{
  "model": "image classifier",
  "dataset": "rendered landscapes of hills, water and sky",
  "train_examples": 36250,
  "image_size": 64,
  "crop_scale_min": 1,
  "horizontal_flip": true,
  "targets": ["light"],
  "num_classes": 4,
  "arch": "swin",
  "norm": "layernorm",
  "norm_position": "pre",
  "activation": "silu",
  "mlp_ratio": 3,
  "head_dim": 32,
  "fused_qkv": false,
  "bias": "all",
  "qk_norm": false,
  "layer_scale_init": 0.1,
  "parallel_block": false,
  "inner_norm": false,
  "drop_path": 0.05,
  "patch_size": [4, 4],
  "conv_stem": false,
  "depths": [3, 6, 6],
  "widths": [96, 192, 384],
  "loss": "cross_entropy",
  "init": "torch_default",
  "residual_init": "zero_last",
  "optimizer": "soap",
  "beta2": 0.95,
  "lr": 0.0027,
  "beta1": 0.9,
  "shampoo_beta": 0.95,
  "eps": 1e-08,
  "precondition_frequency": 20,
  "max_precond_dim": 1024,
  "one_sided": false,
  "adamw_lr_other_params": 0.002,
  "ema_decay": 0.995,
  "steps": 22000,
  "batch_size": 128,
  "epochs": 77.7,
  "lr_schedule": "wsd",
  "decay_fraction": 0.4,
  "final_lr_fraction": 0.1,
  "warmup_steps": 660,
  "weight_decay": 0.03,
  "adamw_weight_decay_other_params": 0
}
Rows from block 6 of a small image classifier, named by matrix and row number. Rows with one number belong to one neuron. Each number is 50 + 12 x the weight over its row's rms, rounded and kept within 0 to 99. All counts start at 0. After the name is the row's rms in percent of the matrix's.
After each neuron's rows are labels from the 100 images, of 14976, where the neuron reaches its highest value: "strongest on" is what is common among them. Only what is clearly more common there than usual is listed. The data: rendered landscapes of hills, water and sky.
# fc1: MLP up (model.blocks.6.mlp.fc1.weight, 576x192), inputs 0-191
# fc2: MLP down (model.blocks.6.mlp.fc2.weight, 192x576, transposed), outputs 0-191

fc1.291 140:45 51 46 41 43 67 63 38 47 52 46 50 60 59 37 36 54 54 45 43 53 54 45 46 77 56 65 56 28 35 45 36 49 61 43 60 45 52 32 51 41 57 52 57 40 42 52 49 40 56 90 48 28 43 57 62 75 40 46 72 55 46 41 81 52 50 51 19 47 53 41 48 54 44 53 50 37 52 39 50 33 31 70 45 56 53 49 33 56 45 51 57 38 50 78 40 44 35 70 73 67 46 53 60 33 48 50 48 35 59 50 45 48 32 36 44 62 35 60 64 44 32 49 55 37 48 35 55 52 54 74 31 17 80 49 26 47 48 50 64 54 33 37 54 43 45 47 40 43 35 61 45 44 37 57 59 59 42 53 56 51 62 60 59 42 41 60 59 68 36 56 71 43 47 45 37 40 54 49 33 29 28 57 64 62 72 63 63 37 49 55 59
fc2.291 127:32 60 52 48 53 46 39 59 66 58 61 65 56 53 57 56 55 43 61 43 49 46 60 42 43 33 40 40 29 75 51 48 64 54 57 65 52 20 49 70 65 48 54 44 38 50 40 39 41 30 61 46 60 48 35 63 27 75 45 60 36 29 61 77 56 53 43 43 42 57 70 59 59 53 54 40 41 47 47 68 57 42 44 59 45 35 55 69 42 40 46 63 46 15 70 47 44 60 33 39 47 56 61 58 43 60 36 45 51 62 68 61 58 39 41 49 60 19 63 39 41 53 43 18 61 53 68 63 61 64 53 51 64 45 60 50 41 36 58 58 55 41 49 48 50 46 43 34 45 38 52 46 47 47 59 53 62 57 60 64 43 61 48 51 51 44 45 55 78 32 52 99 33 50 49 46 47 69 62 58 42 57 52 61 47 49 37 57 29 55 59 64
strongest on: sunset; green hills

fc1.547 135:33 54 47 51 52 71 41 39 65 67 60 38 57 42 37 45 52 48 55 40 57 60 74 47 49 48 39 29 59 20 58 57 61 62 40 53 32 26 51 36 44 45 66 45 58 42 56 44 46 54 55 49 55 50 50 63 49 54 55 58 52 37 53 35 54 37 65 66 23 48 54 44 66 56 56 46 44 43 35 37 59 30 52 62 39 37 46 59 48 54 30 31 28 67 77 57 49 71 69 53 63 43 72 73 50 43 57 57 45 72 60 56 44 27 41 41 39 34 48 55 55 49 40 55 53 73 61 38 39 64 78 30 34 43 45 53 60 45 55 58 42 41 48 37 33 62 58 51 62 23 45 65 56 56 36 35 59 39 41 49 54 57 56 41 43 41 47 40 58 60 51 80 53 42 51 52 36 42 48 58 47 80 31 55 35 39 63 34 70 44 72 60
fc2.547 124:49 54 37 56 63 61 74 82 67 47 45 57 53 38 45 58 56 55 30 68 54 52 44 58 66 59 41 30 45 44 40 49 36 52 49 52 45 63 57 44 74 39 39 49 42 68 49 44 40 64 44 61 54 42 38 48 53 41 57 49 53 64 43 58 53 58 55 39 55 51 69 73 39 28 56 54 73 40 65 57 42 34 47 43 70 73 77 55 36 35 51 46 43 59 55 42 50 91 63 57 49 54 46 77 59 50 54 51 63 61 45 33 37 31 61 83 45 56 53 54 70 46 50 46 59 45 78 54 22 51 75 53 52 52 48 43 57 59 49 52 59 60 59 69 46 29 28 42 36 39 49 53 69 47 50 63 71 50 41 63 58 50 39 48 56 53 53 54 69 40 31 23 53 37 54 46 56 53 49 52 44 48 47 46 42 49 54 38 24 33 63 53
strongest on: sunset; sun or moon in view; green hills

fc1.129 153:51 60 49 54 32 59 33 42 67 19 42 38 52 51 20 57 41 30 50 52 40 56 41 67 56 47 52 64 67 46 31 39 41 50 55 37 48 68 43 68 48 62 57 54 49 78 55 34 54 33 59 26 46 51 46 56 47 65 64 45 46 57 50 52 35 63 51 65 63 46 57 76 67 40 45 40 28 59 65 48 43 65 45 66 58 66 28 57 36 52 51 47 55 40 62 57 47 40 27 58 45 41 33 61 36 47 55 75 61 55 45 56 46 27 65 42 54 41 54 55 64 35 35 54 51 68 30 32 41 63 65 43 51 73 48 55 60 50 41 53 41 38 59 60 59 71 54 48 44 52 54 45 50 66 68 40 82 52 57 65 51 52 63 51 35 46 38 15 37 48 41 39 44 48 56 54 52 54 48 47 20 53 33 66 42 67 50 52 50 70 48 55
fc2.129 143:48 64 52 46 56 61 59 49 64 39 56 36 60 57 39 33 46 57 24 41 55 33 67 45 52 40 39 53 57 38 57 57 43 63 42 52 39 24 40 54 60 53 36 48 52 47 49 40 54 51 47 20 48 00 32 30 39 61 48 51 54 80 42 63 68 32 60 50 46 68 35 61 53 43 53 47 60 32 59 71 52 45 48 47 59 55 49 58 73 59 55 29 71 42 52 55 60 30 48 48 48 47 69 40 38 46 67 52 54 46 23 47 54 37 28 41 45 40 47 44 49 44 56 26 53 50 52 35 54 56 42 37 59 36 35 53 58 26 57 47 44 48 36 55 47 65 54 36 47 36 58 47 32 61 61 39 66 50 44 38 57 40 64 65 55 53 30 39 76 39 46 47 48 56 51 47 75 48 49 49 31 52 56 56 69 31 65 41 55 67 53 51
strongest on: night; purple alien crags

fc1.439 119:45 57 61 44 42 29 50 64 41 62 31 23 62 37 48 61 46 54 48 62 52 31 56 48 79 55 71 62 52 30 49 39 69 45 49 48 42 59 53 55 70 60 59 40 73 32 39 43 66 45 67 45 74 69 49 44 49 44 61 29 49 38 46 65 55 63 59 58 39 48 42 40 48 48 62 21 44 54 46 64 46 61 64 42 40 35 43 42 55 70 66 51 60 51 29 57 58 38 58 69 36 19 26 56 44 46 56 60 60 35 52 43 48 46 49 41 48 51 49 60 65 51 44 62 61 45 24 43 51 66 55 11 35 56 32 52 52 53 36 61 41 64 53 48 54 49 49 61 60 64 55 50 55 41 66 67 68 54 40 63 78 60 25 53 43 54 28 37 48 44 61 56 43 35 43 57 45 64 49 44 53 58 68 58 46 64 39 41 51 33 43 55
fc2.439 115:46 48 35 64 43 56 45 53 61 65 60 55 48 56 39 55 61 42 46 39 63 45 68 38 52 30 39 68 47 72 54 45 40 29 53 37 48 26 30 63 47 65 65 54 76 49 59 45 44 57 39 39 56 35 33 50 46 61 38 20 54 17 40 57 64 49 64 42 56 44 28 82 44 45 43 55 34 48 52 49 42 73 36 51 44 66 52 58 60 53 49 52 32 44 22 48 47 39 50 51 59 50 31 55 51 49 60 53 41 37 47 62 48 60 23 40 63 61 50 42 71 53 44 41 49 58 73 60 54 36 54 54 47 42 45 31 59 26 46 61 39 44 52 39 40 78 64 54 51 47 34 48 60 49 56 41 65 44 41 53 49 40 39 53 43 44 45 33 14 68 57 51 55 65 54 42 61 61 48 73 41 61 64 41 64 44 51 52 42 68 20 44
strongest on: night; snowy peaks

fc1.279 098:49 41 62 42 37 78 49 56 51 62 63 62 50 63 52 59 67 56 46 41 45 68 57 46 65 50 16 62 50 54 64 50 51 47 43 53 76 52 45 51 58 43 54 53 41 51 56 36 58 54 49 35 68 47 37 54 38 70 56 42 53 47 54 31 48 46 61 32 44 25 48 43 32 50 41 60 57 44 62 75 51 45 45 57 59 33 48 31 25 54 55 62 27 28 53 79 53 52 42 51 11 57 44 51 42 67 59 16 56 75 41 60 56 52 53 23 44 42 73 33 55 50 60 49 47 49 44 68 51 54 63 46 39 47 46 65 39 63 68 74 43 60 64 40 56 43 72 74 52 58 38 49 55 44 42 30 49 40 55 50 56 41 56 40 52 65 62 39 55 60 49 64 62 42 63 60 48 61 40 51 37 64 69 51 43 50 43 66 55 31 43 64
fc2.279 087:46 62 62 68 65 47 49 39 45 56 43 42 51 58 84 64 39 62 50 53 63 52 84 66 64 57 61 80 30 37 45 44 42 58 65 61 64 39 52 62 59 47 75 60 45 59 43 40 50 48 46 51 54 64 60 48 53 47 35 50 36 58 46 50 48 62 59 49 45 39 54 40 48 49 42 71 61 36 47 53 44 69 49 54 42 55 53 62 47 68 58 52 39 41 48 45 36 56 31 39 46 68 53 47 59 62 44 62 55 69 53 50 51 59 27 33 64 36 45 34 35 45 09 45 50 62 60 49 36 42 67 37 37 44 62 34 64 34 43 48 53 48 52 46 64 42 46 64 56 63 69 63 57 54 35 41 65 55 51 62 46 48 37 33 58 51 47 48 44 55 50 74 40 81 56 59 57 47 56 49 38 58 05 51 41 56 53 47 47 14 37 52
strongest on: sunset; sun or moon in view

fc1.218 116:45 45 43 30 63 52 41 59 36 42 50 55 47 49 33 37 65 29 54 65 53 26 59 48 68 31 55 58 46 42 53 52 65 42 28 49 68 51 49 58 46 46 43 66 54 49 51 34 44 63 57 71 63 57 62 49 60 42 54 31 30 40 50 57 59 59 44 38 49 56 60 38 34 39 61 44 41 67 36 52 64 59 49 49 47 76 53 52 49 42 33 38 60 62 80 48 61 61 41 39 61 44 56 42 55 47 48 26 41 40 64 44 64 59 61 59 49 39 22 67 74 60 41 54 51 44 35 55 29 56 20 63 49 37 44 19 72 55 32 53 41 34 39 36 55 54 43 49 46 49 43 63 45 69 26 71 51 50 50 47 51 78 41 32 42 41 36 32 31 64 45 25 46 34 48 53 52 41 50 41 70 49 42 39 52 58 58 55 39 43 26 49
fc2.218 122:53 36 76 48 43 52 58 45 18 57 60 47 38 41 23 27 46 50 29 65 54 53 54 56 46 58 52 51 57 63 31 57 58 62 33 65 44 51 51 37 53 50 49 44 50 62 54 57 57 75 52 80 52 66 64 39 52 37 58 61 47 37 65 56 54 59 39 56 57 74 50 30 71 61 67 52 58 62 49 64 60 57 45 51 51 45 67 61 66 55 55 43 57 44 52 31 38 61 63 52 43 62 43 43 68 57 56 38 48 39 34 51 42 49 57 75 37 72 51 32 43 50 49 42 39 57 74 68 49 43 37 64 55 53 58 51 53 56 64 47 37 64 69 29 52 51 74 58 58 62 37 58 66 52 19 60 47 64 32 37 49 58 37 69 61 53 28 49 48 63 37 55 48 57 42 51 58 60 51 75 66 43 48 38 70 39 23 25 42 53 54 49
strongest on: night; snowy peaks

fc1.228 090:43 60 56 78 54 48 75 51 57 30 57 63 51 54 66 75 47 56 53 27 54 49 50 30 39 71 50 29 42 62 38 43 49 40 38 62 52 55 34 33 66 48 72 58 41 48 38 71 57 46 63 29 42 48 51 53 30 52 32 41 57 57 45 92 50 36 65 57 43 17 50 37 57 49 59 53 75 39 57 49 50 41 55 47 58 51 55 68 59 45 53 46 47 57 56 55 57 84 40 50 48 34 41 33 38 49 49 42 58 25 45 59 50 47 53 54 65 55 39 30 55 54 29 54 75 56 50 63 46 45 60 35 51 28 42 54 30 46 34 46 60 34 59 45 62 48 58 48 57 56 43 68 47 56 56 48 39 43 40 36 44 63 52 60 73 46 39 63 64 29 61 60 65 36 35 54 66 48 42 68 47 54 70 59 50 54 57 58 35 51 59 44
fc2.228 085:55 41 43 63 51 51 48 51 60 39 55 57 72 37 34 56 62 54 36 61 67 51 35 63 40 56 35 29 51 67 37 53 51 39 39 56 57 54 51 52 46 40 48 42 37 48 58 48 42 41 65 76 44 70 54 59 67 28 75 51 62 40 49 46 53 39 51 24 13 69 77 33 62 52 43 25 48 67 50 29 57 48 57 38 69 37 65 54 44 36 43 59 53 37 35 37 65 61 55 47 38 41 44 64 57 68 60 61 28 39 41 64 33 46 45 38 63 40 38 48 54 37 47 35 70 56 61 52 53 46 42 68 85 48 47 37 55 39 44 61 40 42 47 49 51 55 30 41 50 48 53 57 47 52 66 53 58 36 44 41 64 64 47 60 52 39 65 72 54 62 52 68 53 45 45 54 55 29 63 64 62 41 56 77 43 50 42 34 38 38 66 33
strongest on: sunset; sun or moon in view